A small image captioner, trained from scratch: encoder activation relu.
Rows from block 7 of the image encoder, named by matrix and row number. Each number is 128 + 32 x the weight over its row's rms, rounded and kept within 0 to 255. All counts start at 0. Numbers have three digits each. After the name is the row's rms in percent of the matrix's.
# pw: pointwise conv (encoder.blocks.7.pw.weight, 128x128x1x1), inputs 0-63
pw.0 104:102071105032098128124119121111101126115048137107109111137083104173145124119115116135132172067050106116143101128135108103176131079089093156110115143148151065121221111124139133113126125072117106
pw.1 102:094177132100152122166172133136161181040100170132111177131140159128137106134177147101180134160098175162129136130124116132143153114096143150147130069112132125164148155118081148137080163142117151
pw.2 112:093155109047121042132125183088124130080125156113087131116114122103141193128143136130162119134152120166118123137176105102157126121107112132105122112074186142123096120104154132050087143135113129
pw.3 110:109137057184144082128082150137077185120166151127117108100132103137171159072091143121087100130151137174187105139127104102127217114141112106141151152174085185135117103156193175097152136160112141
pw.4 097:170145178182131168154153175134087104102128105140109157087135083080191157108081193120115149182193158127113130197060153098125127187138096149107121098140098098138125170179063109160131150168137167
pw.5 095:133093134130123049144144124095093138183120098128071136107128155093152119126171140173062082109139113136122091107106181113122083103101043190128116161124146130170106126146161145059112111128129076
pw.6 104:119193142105149097195139155121138077145166092049131123152182137100083163153112129148122109141177145113076160120212099113123077103129160172182195141066156091146049132155135076143169108130120089
pw.7 098:153143076156160069187150173147119108164119123037105132131082137129139148121202132118099132105104137161121148144113147159121099124107121080122127136124128197105110137178163108082104135135128150
pw.8 102:174105100075150122109137165144160144129074082104156151114119102119096138105166162038099077107109125139047186179113128138139075107126070101114080120131143139142151068148167076129144123138115100
pw.9 094:099121160138117136180082072152115103154121102055137143152170161153120100193141143133112120131198152131081133169062146170167130160112101162074074136099054152121127165155120132142158129128097133
pw.10 093:126115147125111156194103101101144156126100085183086120173100143122097117163155133130150144139127135154171086169121116111068163156216193110157199106140115144103098187080101089100115128100140100
pw.11 094:158115102131066128138146118129161141108116126124146134053070196097094065123108162113097030118175132077128124139087110105078118143100148106090149089161084116122170141199103094089116116142148145
pw.12 101:088109175127128153110182163130094165096142105120139147115114093159111160164065130108185086156158103109175105100126098097127161194141140077122151121130154161090133110096110181083136195147145168
pw.13 098:149134149123144178116128058148138162061094089123176141078134128145143148144174116102200095171090164156106161098118135166102122171113122126158094123108149137125118045133127088161109130075147138
pw.14 105:128142131127091057143175115102161186108127085068137152103106150103092154169141185177121115160155136128094124162111154134140143113122119151130136098115131102114106130146110093050097141171177176
pw.15 105:103167155065101147125099133139099162094134190136176116122114097190132101121079148127154112114057131150111143119130105173126092131138109134141118120051157105176057064151124081116040144178146147
pw.16 098:118131117098139114125097140106145146073147075148103075134142115139135106104109112152082160142164161148125140137050053088050138114089164121074162087145083140133163171133096148165143130117161068
pw.17 096:148153095108109111139149100139087169098119116130169118085151111155168128097132255123170097150144147140133159146161146129131076172133130144190134132144086101162125162171161110087134090146137143
pw.18 106:171132141117154142122131137111104129053120139167092115134133068151105143115084098111100123157105102181212132097127134120141138137097170050131121147105149110115146162139172107124116202101120135
pw.19 105:069194087087118065140163085104124122159108140206104161127062140113121173146205122145135155122108124146156125100085168115130153135121098173122133113069122130133101147174167129090141175132108099
pw.20 099:098122100195139133095164112114153125152148147140115115112139149157153125147129165128090118162085117106192138098162127094143094111108195117117118135147150144161111120153109142148117119093202060
pw.21 102:100124125134137116139119147126118137085112132145056127137158148147090118188164170118117113132061166112113152079183106114149112139157124151142119168080138057099171214134123089135138122107166106
pw.22 096:143104131077148132144146083158114185167191039121144133124151168115124169116155194130128116127096163160120197086048097104135135165154054101129147167088105128153157052166114111131163122165155104
pw.23 099:114169125129105123134104097133115202087158108097160098094163161144117162143119123134123089129146135120135108128207078158133138135106163132116224167156147139122115174170158147076137087146037123
pw.24 102:126120101071196132125151087123168156118139115149174120122098181059150181128149081184119189140155149141098170168149143130190149165120100113118133125095175094146134153132144105141144195140114146
pw.25 101:166142133159160053083048076120129144118144108187141145091090097130135146169185093094111119116154139132119192100096131167134159111088146109102177160107113152156105104144076071110115126086123105
pw.26 102:121050091112158152118131113038148084107138068074097141141107166135156136139148107118100078130102116144126104133089108109065152169119128085155099172089163136140139072116150083152145143154039100
pw.27 091:093146104161131104172136111106137164119085143156138138122144153112170111160105163094097205219181155127093111100074137112109077160090137127084152127153142134131055178149100165158184123198092177
pw.28 103:145127144151148073117182133088222134117111119122121186119170150107132155110111136128144125118189177147125106159143131114158142132129158196117153103144107120215123200117130145107083105140175114
pw.29 099:076110094141121088076072055081100128119156190145112078089097123124124152130126148119113159143101086117131107129133134090156114115068107120181144067161189143170146118139135164135159145121109086
pw.30 104:132089109064147084151109131119091072159143147140147135115116145074139124171142114090104192094135143142154170152120171124128161117070090106179151159126125046125161148171190152080129205178099094
pw.31 094:076109091098107164119158151121130119099151137131119163141161120086139137144127216144131186144175112130170172153123132108166150100155166185144098110165073133142060236133126169143124130132063128
pw.32 100:167113159078116109156106157082125120108110119078120193146125196148118122171093153140149131137157124119093118114202132141128089106156100112133039148130171033136099114125174096122132129128114144
pw.33 095:124097201036113099154129174098164095098072101075076111139180143105128126178176171119110111148143157144114115169129205117147166098117115141134155143122156129101130082188175138077158104121066096
pw.34 106:123068113113133119094106132086123084069115103122100099132159112101142105127154121117162173079089154071130169107056079130163131116153102122106111128119147079123165120169123180152145123059128069
pw.35 098:138147112101129112166119184091100114139171150136139162095169157178132112231112144153163097190084064089107110186119074147161135168122096093130145102103112086094174126144113130091122112092146154
pw.36 106:096168147077168142128111163117099134129167090111082141148152152116096138108091087139112125164073164116140138135164122067088063118164100094199152140131115119088105104127125179092072120130175110
pw.37 097:160083149117100120120163060106079139082149115095128132135098106159145139122147070129187121156159112084098095095181108131142123060177192139148098140070170088159152104124145121103114074064066123
pw.38 090:146092156163128182130099038194116150136203139147129151092100135162091144136153171126189155144122122140145141161177122059115118149137155135101132104165101160148096156110071135140193162113162105
pw.39 099:171125097156105115167108145167115107195129142150100165157074111113149129132152102101118106123135097104140114171072117115083163104111147094107217145172089158153164127168158240059154107142152093
pw.40 098:144103162116118194121123111116140100066075110159098100159095185129148103154115139109111121152131085113167074090158113100157146140144126082171107137125106100113119142121154140120134102065176176
pw.41 097:178110158157155066155116181129085157173153104047119147132139082079159126185166168106175106089127168141083134144153176133119143144117093088140184147100123144141153111156114073083126149164143195
pw.42 101:191172137120110181145046082166130156072124123104159109175171136144096116152115161137120153131142134144110156144153075106176131110097077118192089117118130122125117101155149097138079142111133127
pw.43 097:153137135142096142138175149167193113114098127127144080135090089091069113112082172115069149155114123086131139170117093161112141102101114014091126084098093132119171092115095127150084161147143163
pw.44 098:124139106131089101175125101155128111140140115114131124110127152117138166167162130138178189121140157092088121100117121169137068191105054159205113138144153087140113150178147132141097099144054150
pw.45 099:161129156075108171138117125120129113165054122145124122173137136078101091080090104185112138077108121131127114133092125080152136127086119091146195130148183161097116150109114136140115154100109122
pw.46 100:143098134147123098198142134204152143124171145188075138180136056134090117162163146086099102122094116124151137142155132112128158074160169163145124123169103155137144146183088170095122106139132103
pw.47 095:138088193154202149116149072138143136167194110139120159149168108119125166180161144156165099116094141131147094130133162073135124135107083141100100159120141152184104151170102058128112113086176130
pw.48 101:137155058156145140153065094157118120072138156130138109074188146128167133102124128174084182148143106093134127176144148159106121155123109179190168137156101133121089119159112090182151127107135153
pw.49 102:119150069130154219082104105154152092122126115151056085104148123121132086183086105151178170188130114122081086140105162182152160085143120115159127161131132137112154075124097138115091170137183127
pw.50 096:122073145102103099147142127129100096088093163065126100096133126144166127161147157160096139133132118098070111166125110128102125131130110109179110095136173114130115162149212154076133108127085139
pw.51 094:138100093087132080114149103150128164156154131168134118097098152061151185136076144152133131089110093196131136120059109146135060143149131129113124158120187109129111086171133176096129081144163127
pw.52 102:178087126090135111185103139117128150120114121183129138101119060139081130178230143093097065118134192138107128105138109113076095122087077142103111121153114128086154093128140109124124114147065109
pw.53 103:142172157064101157127092129077120162146082137043186162134134155159085100205173107117104107080137150140069066202181095100106100098132113076138133103111142085088147156113158087137165131103135143
pw.54 103:156194082085126150104116132068122170045114164113146139125093157096139134093083158148093124122107160101153084129137115091121167178121102118123124091059120119133089103124134086107131134146122107
pw.55 111:116100099094110111109092069074142112057167126122217175103112119090061105121132111105170120116119093129091139121088100164115120133085112159155173098160138155057131169170128080152138180137083055
pw.56 096:116182150109142084101175141128071088113130179134106156075142144071125164145093146174131183118129171159129130121114080080118139127112115108153102119081158116115117133149172152129129136165122151
pw.57 095:128145134201144153069148128135129110108141087169093146126149123114158133064096125070112127197161065142161163081085105094134124117101183124090108165117144140135098068194164166189068207113088140
pw.58 104:134121104115107174120130140086176128128113146119167139148167078167131140176139062134158163129109108080138039176116121122121113146134192129089174138118084049153147114119089113163122160107166158
pw.59 101:109142130059141104136057165113106114178188127049104162187165117087167144190142146110064162149139135157130122193110152085115106176113109145140160083101119126113115079069162145117115099141079119
pw.60 097:145108113159136136115130087103132091106100130154150111073132088141122154111125120091155162114101113059164126141157117143079070153142144163140105156111134131094133101124114117157090103119139158
pw.61 103:098116129167135114111120050140115095136110118111128140093098069155095135057164092156103133145131096093122086133122115129105142060146102073164130103124115115062154075034170090107097149093204157
pw.62 104:120074089169144172130093114128146113154127133111160164124156078131123176151122121087090152114109159083150063148130085139183143077190138162090183115192106112108134155192169133160151097129067139
pw.63 094:110117099113163091114161109117139159107148103128067169121139122118127123135101084127170076085144179169118127119126107138159135099106122116131145118144158167169142125159121110125113080165071116
pw.64 101:104139163071138080131144091153163166064128182134124136122056125140093145093142154079124191062118177178153121151140113101164132154124127138116106143070178134137087131162153100082141147156107149
pw.65 099:094103130103162144106158055143097121130126108088145158105141059176090157139172162112138147050134107182093142126136097143100107169084084117108159088116160117135149137190088096148122059137117079
pw.66 094:102122142168098106077082115143106148122129151100106146125186129102156134102061110096135123077142133077090133066112125112111157123061093034126151089147187154142095151164076143098090095115109114
pw.67 096:215108101118087133149172104089121151170174090118085136169118094089166151148065140092100104128102157177145170131106057161125107143123176120108103176136120154157096172073123140097151099131127110
pw.68 100:139150097120141175084184141156152130088128141193144127103137134145095123101126121105138087084108136136130119113134099133141155146153133082128110155149118133090051112137148131120198115169105190
pw.69 101:135146136173095111118127114164138128124102129129084101063118114196097110076107134160120152136128113152140065072138159052112092124127139081104129185118097122142106084147133101101073195105163161
pw.70 101:156080152129146138133119130120120057142145106114105115148173084084154154145143152126098157158085161107109127134118179095143170134099173132079082110119129196104153165137129116180146093075115147
pw.71 101:152181142078123099135169123113157137112102114157111163163125145137109109177041160119097125141142092151108109088084133123197140122122119192112167137154144078138103218175139194143145169161117162
pw.72 104:179110138165168134178115196163100120118110152145120082117196159145094101142038131100157062154136116075121073147143159133101121144119178120097082131093110112145093109115151155100068111076154155
pw.73 103:141116060124098148128138080128114197095070095132174144148064130165139164073109095095093153118116176103060183165077078132128115115112057125086108085136122108160136099124145115196100092098111080
pw.74 100:162150152097102150117115217142076074143075169054073152146131179100111090096145109160089093097132144118087137094124157154108114076101130120130100154121178098172102054156149131147114112099138078
pw.75 099:109109066135110128087105136170061113133107161138071093115100158140124127095126113132123153123134148124200125035185115096096091105134146117124122172120128093145060119109095130055104077078105155
pw.76 100:159089182151187151115106157160163088132142120089136112134149067146132121136179189128090101164128147113136114118131131166169112186155157134126114159085131101186062111116188097133149084106128109
pw.77 096:196149115142132124089151086220120095103127134153138085112144130137160108134117169140127127187106107083140125115161112071158099117185137100073117116123145083109172153123144178128131135170107072
pw.78 092:126092119178130214089188115110129134172181116120108116083132124053172137145079129113126192128131084121139137093110107083200141137102122130200138131112157140078107186071069090142127126152128098
pw.79 098:136127144113118140122121141125097149092095156118123154130137111101155153148147142136157126131185138075147115157204157185143110128170081144110069145098084052131117149203116112181108133117116147
pw.80 106:165153097106094156188156134124171112127148125098072177143119166128144121142155144122186012154122099081119075157099088118131112162132107064153104145124092128100180137124154184098118166141094183
pw.81 097:084125111129080106108079076093122164149164199117119128106163125100184155148121107103118150180119131138172094078064113153163177103117126094111166123132174154124139150140125133095154099161115132
pw.82 092:145183160122099120107108083142072138162167114130177126112111153101072181120165123115127168098137174143113089110133193098165113095048152139160147107085126132100127081080128075050148133103135150
pw.83 099:156135096159144178119137107128156102097135096135196114091163095149073091127169112129149101126122127127091097188098095111139154104191181144134150113095124073108144106161107069168109171096152183
pw.84 101:124163199172127116121078173124139116103086138148142122109115122089127101116129159118137164061112165137161099133146148158085126069150159182110095154080140118178147093099153071132124110130113098
pw.85 097:181185110140131116137156116109127079183173108154094134167169155105101121105091141165158164181227154196108152130132131219152081084116151124175163098155174124147117168151134138171142134146157126
pw.86 096:137075121145172130136192098131153148157149119147134134079139127125150170137111157137140091132115095162109166075109087097108113150118100122197124125144143117154119129098144121089163128165122110
pw.87 097:149103094153167114141178114174086158121134118102116104123172053094120123130153160106129079156187149140137142134100088119134133159147168150151118112135142175125131178142196125133146115106065120
pw.88 098:105090095097105091071131155138110146095126150115125075195125124152107121110139180112133080118105121077108103115080140123163150104121107038124160107093102169079119100135153160119125122105167138
pw.89 100:155105160161111174171147102171108099154061077163097138123169081166158114118183100094087149040092130100111119149096142130123138158096123140075084085126120130156129129132125108140158083145101103
pw.90 099:142167133172119160127136171173119173131065136107182179115113105112128148150112127130114098173096066112128103179120042124124109182121099077118163122165136092102130190136156103111108126076134139
pw.91 101:145122105144120118125116160114138091187127122145115161183075146141105066147130095106168158115136107106092111089112159128165168129138149121141114120182095154090144161151143190128140087097074144
pw.92 104:102076119163062119133115088162116137171171107105110104101103143117086106109120207168140118107114152096126131105082088095107119164147054045140152090133097067130129083162132172106152086167165124
pw.93 100:118148161125079107098135133136138149075091142100129137088121123087143151181087117083138134151141126075091123159112131168208108166140125149083109154148073124156120150139125179150120138187091176
pw.94 091:127124120184099113037129123094118156163155111109148133068098147131145199106076111186111116073167075094097112185106099106141069123106090101134129127103108146143124132108120045151151081129160125
pw.95 105:148142145115179125133150152119155080119105081139139138113088093126166147131148089093141148178120127103147148120074163089185164112082159114095129145145113118103080138161175178104120165051099128
pw.96 109:148107116162087087097129130151099111140145162055067102112098122108121131144204152119077121076051108115135151135159147124081134123132107120127107152142183107155126038157157121095071044161080160
pw.97 102:112130135103135153108146095091130134126108088157133161113105143104080072071119145142141149134161127109129135111065147116184189068122109172071082110128100132055161105108158234162149180138102130
pw.98 092:140126092102158142140097188101123165076086123115101090149174166177136166196105130128150183130128098113083109102160143158095128107145149163159114111145152080105116137162141149150129149073211109
pw.99 111:086203140110153120150178126104074171147122119130136111156137119124119148123172167099114091145182152154083176115095143169183149159131153106063115089166101164100099096121097129125105129129121109
pw.100 101:131117174138111128078140182114094126147138110082154124144151209120130084144070120205122152134121138159108126092119101143096100116135076102179150120135145133117145146105100068121140137152145168
pw.101 099:104113127094059104170133138116159100081145164142131107097146056077054147131181130087147095123124136156166116115158118145095075143064120149094130166156156126172110114079165075147081089113088094
pw.102 106:171081119174105128135149124112156186163117092161101085102177097157117099094127126112098072159191167140141184112117149118147125141089139161096096127105145139168107179105082164143112084128160045
pw.103 103:164117175141158096125121155147124079168135121125101159121102076144159089137159182105117103109155156141132137131117116092122143121083106127145097161091100173163123118116131174022157130094059065
pw.104 102:111158153155179108106141128099117168131163098127094145169107137081129118089111132163072094148109115081127149153124124095099123160148147081113079194081139147134130154154191124058118149149156136
pw.105 095:096114131100104130125112101186155108114119129129127121100205113138156188153159164087091104082119087121099155139163175158041120150120112174100122136094109127147149161153121155174083118123091130
pw.106 093:183116116138117157121138082136169143113104115097151166144154129159093128106117111139084135074111117117106051172125119115106112140143098038146121114117145141092157091127125082189116106115127101
pw.107 106:167099144125113129168089113159157127170171080145101120151115116091127138160083091091200114127134130125146105109115111122156141122098062079150145143098137087153101129173149157107088160110165150
pw.108 096:153103123137149106117135100152129079161143118167082137131118112093187162048147051127110117131141119143135070153139122119055097109128155076104182137116093192118126169130124189136154117125151139
pw.109 097:099089122094111100158084140086128123145173177137124120094097054097112142153166117114157146116108104149151185136143118144117101117072182122191072096190166181081125159119095112088104157144125131
pw.110 096:164130096113128114181126170118173144092150143180127121168089105106094123148149172122141114124120120111113129167153096115147096113115232149100183125116154158109118167102070108120093157161149110
pw.111 112:151130082058112125161142154130086142084095137143159100101158112023156159148154179131075148173177123123092121139061147159135134169077155132181164155140139115086156211114197099127144196175127175
pw.112 095:160122113119190104159168149170138150146201118154166162164170146075143172075141178109141129115161170124128166144109135144128131119135074133107168147110064187158115129174144119129139140142108094
pw.113 104:109119068107144093107043144094158130140130114159169168088106124131152144188128122124170178129195154085106103052091124109181159143106121111135116147128115091126110099097110100118167105110115109
pw.114 102:100097136108098161164132143095116140090136103092156109172109129132090109154070180080093081118144124114080068211145119132098075116170086157116164111137132116063166157135162058084133140106140121
pw.115 099:134172173204207122141121135153153072097160110157098100141140119176132182177037143145155120146122097139228141062103113108186125162115164130125074124096138136137142125112088156110111150128175179
pw.116 099:120099120108148123142116164164196105105146078135091112141155123154132197177130156134196125123156192126124123129104118159156139099091087117129136121119095104145153113216099085172128125151121097
pw.117 097:151153105084102135164137149092141203135134115102117124149129112086138206142106181100085140151181108156109149081142165082095091141073113126056098136117090148138101150158140182172125123145119124
pw.118 104:156144186140127118151117110153093095151118157154113091162100159118071070147140110088084104159147146087115143159159077147171157086152112081104101079165141115122158124121148160115088097117153048
pw.119 106:198100156144137057126049176158111114140139108152124128137102152165113088167129163125141118178091067181145111075124087112143144106117158115115121112157093164108144188141154151127062096073118147
pw.120 096:161084143120181115163165121053160144069110099098121114151087122197115146153176166108110100128114180151087147124131120126149139117139109096099123152128147130172154123123190169072094063134138116
pw.121 103:069150130132086075127126124108157108130131200128133113109146091081107113128155152109046113089094123151129127072160065138111143120143152155177068089112164135139170113160113144165086107153164139
pw.122 096:113085136152072108136142100136139057150123097151136108143079152149114128130099153145085126138156117129135106119146135086161098152148136115133154149143122069117131184140170112143156151122143128
pw.123 105:126139067145161133094169105088151152089148084147072131161109181118169130095064136122127129179145112097152132131076094174149128100122106113104134146127157126109149126121119156141050153114112076
pw.124 101:148164142125113109129097135121118112077111201154122110155104083152054100102143154124096112144064090097147128140157084108184105137112173138165135164093083099106149111112130087137096075174171135
pw.125 099:102088099115122142103111104100130107120122162190137099126140114104179145131089080125184172134102146125118129126114143103193215135114142122114109133115158101146135133147079117199141180153133111
pw.126 108:127170142125157111058140106090199123151164098131143123106132183091131158100128117162106135189141141162106155160106154096082111106156172152076100123176123132152158173166127136174083152139094091
pw.127 096:094151138105140136126089136140091154113097102192144078109117180146116140126139157134109111180127123119120116144144132116183161130150114161148153176151074080100051174066083208158103147135122203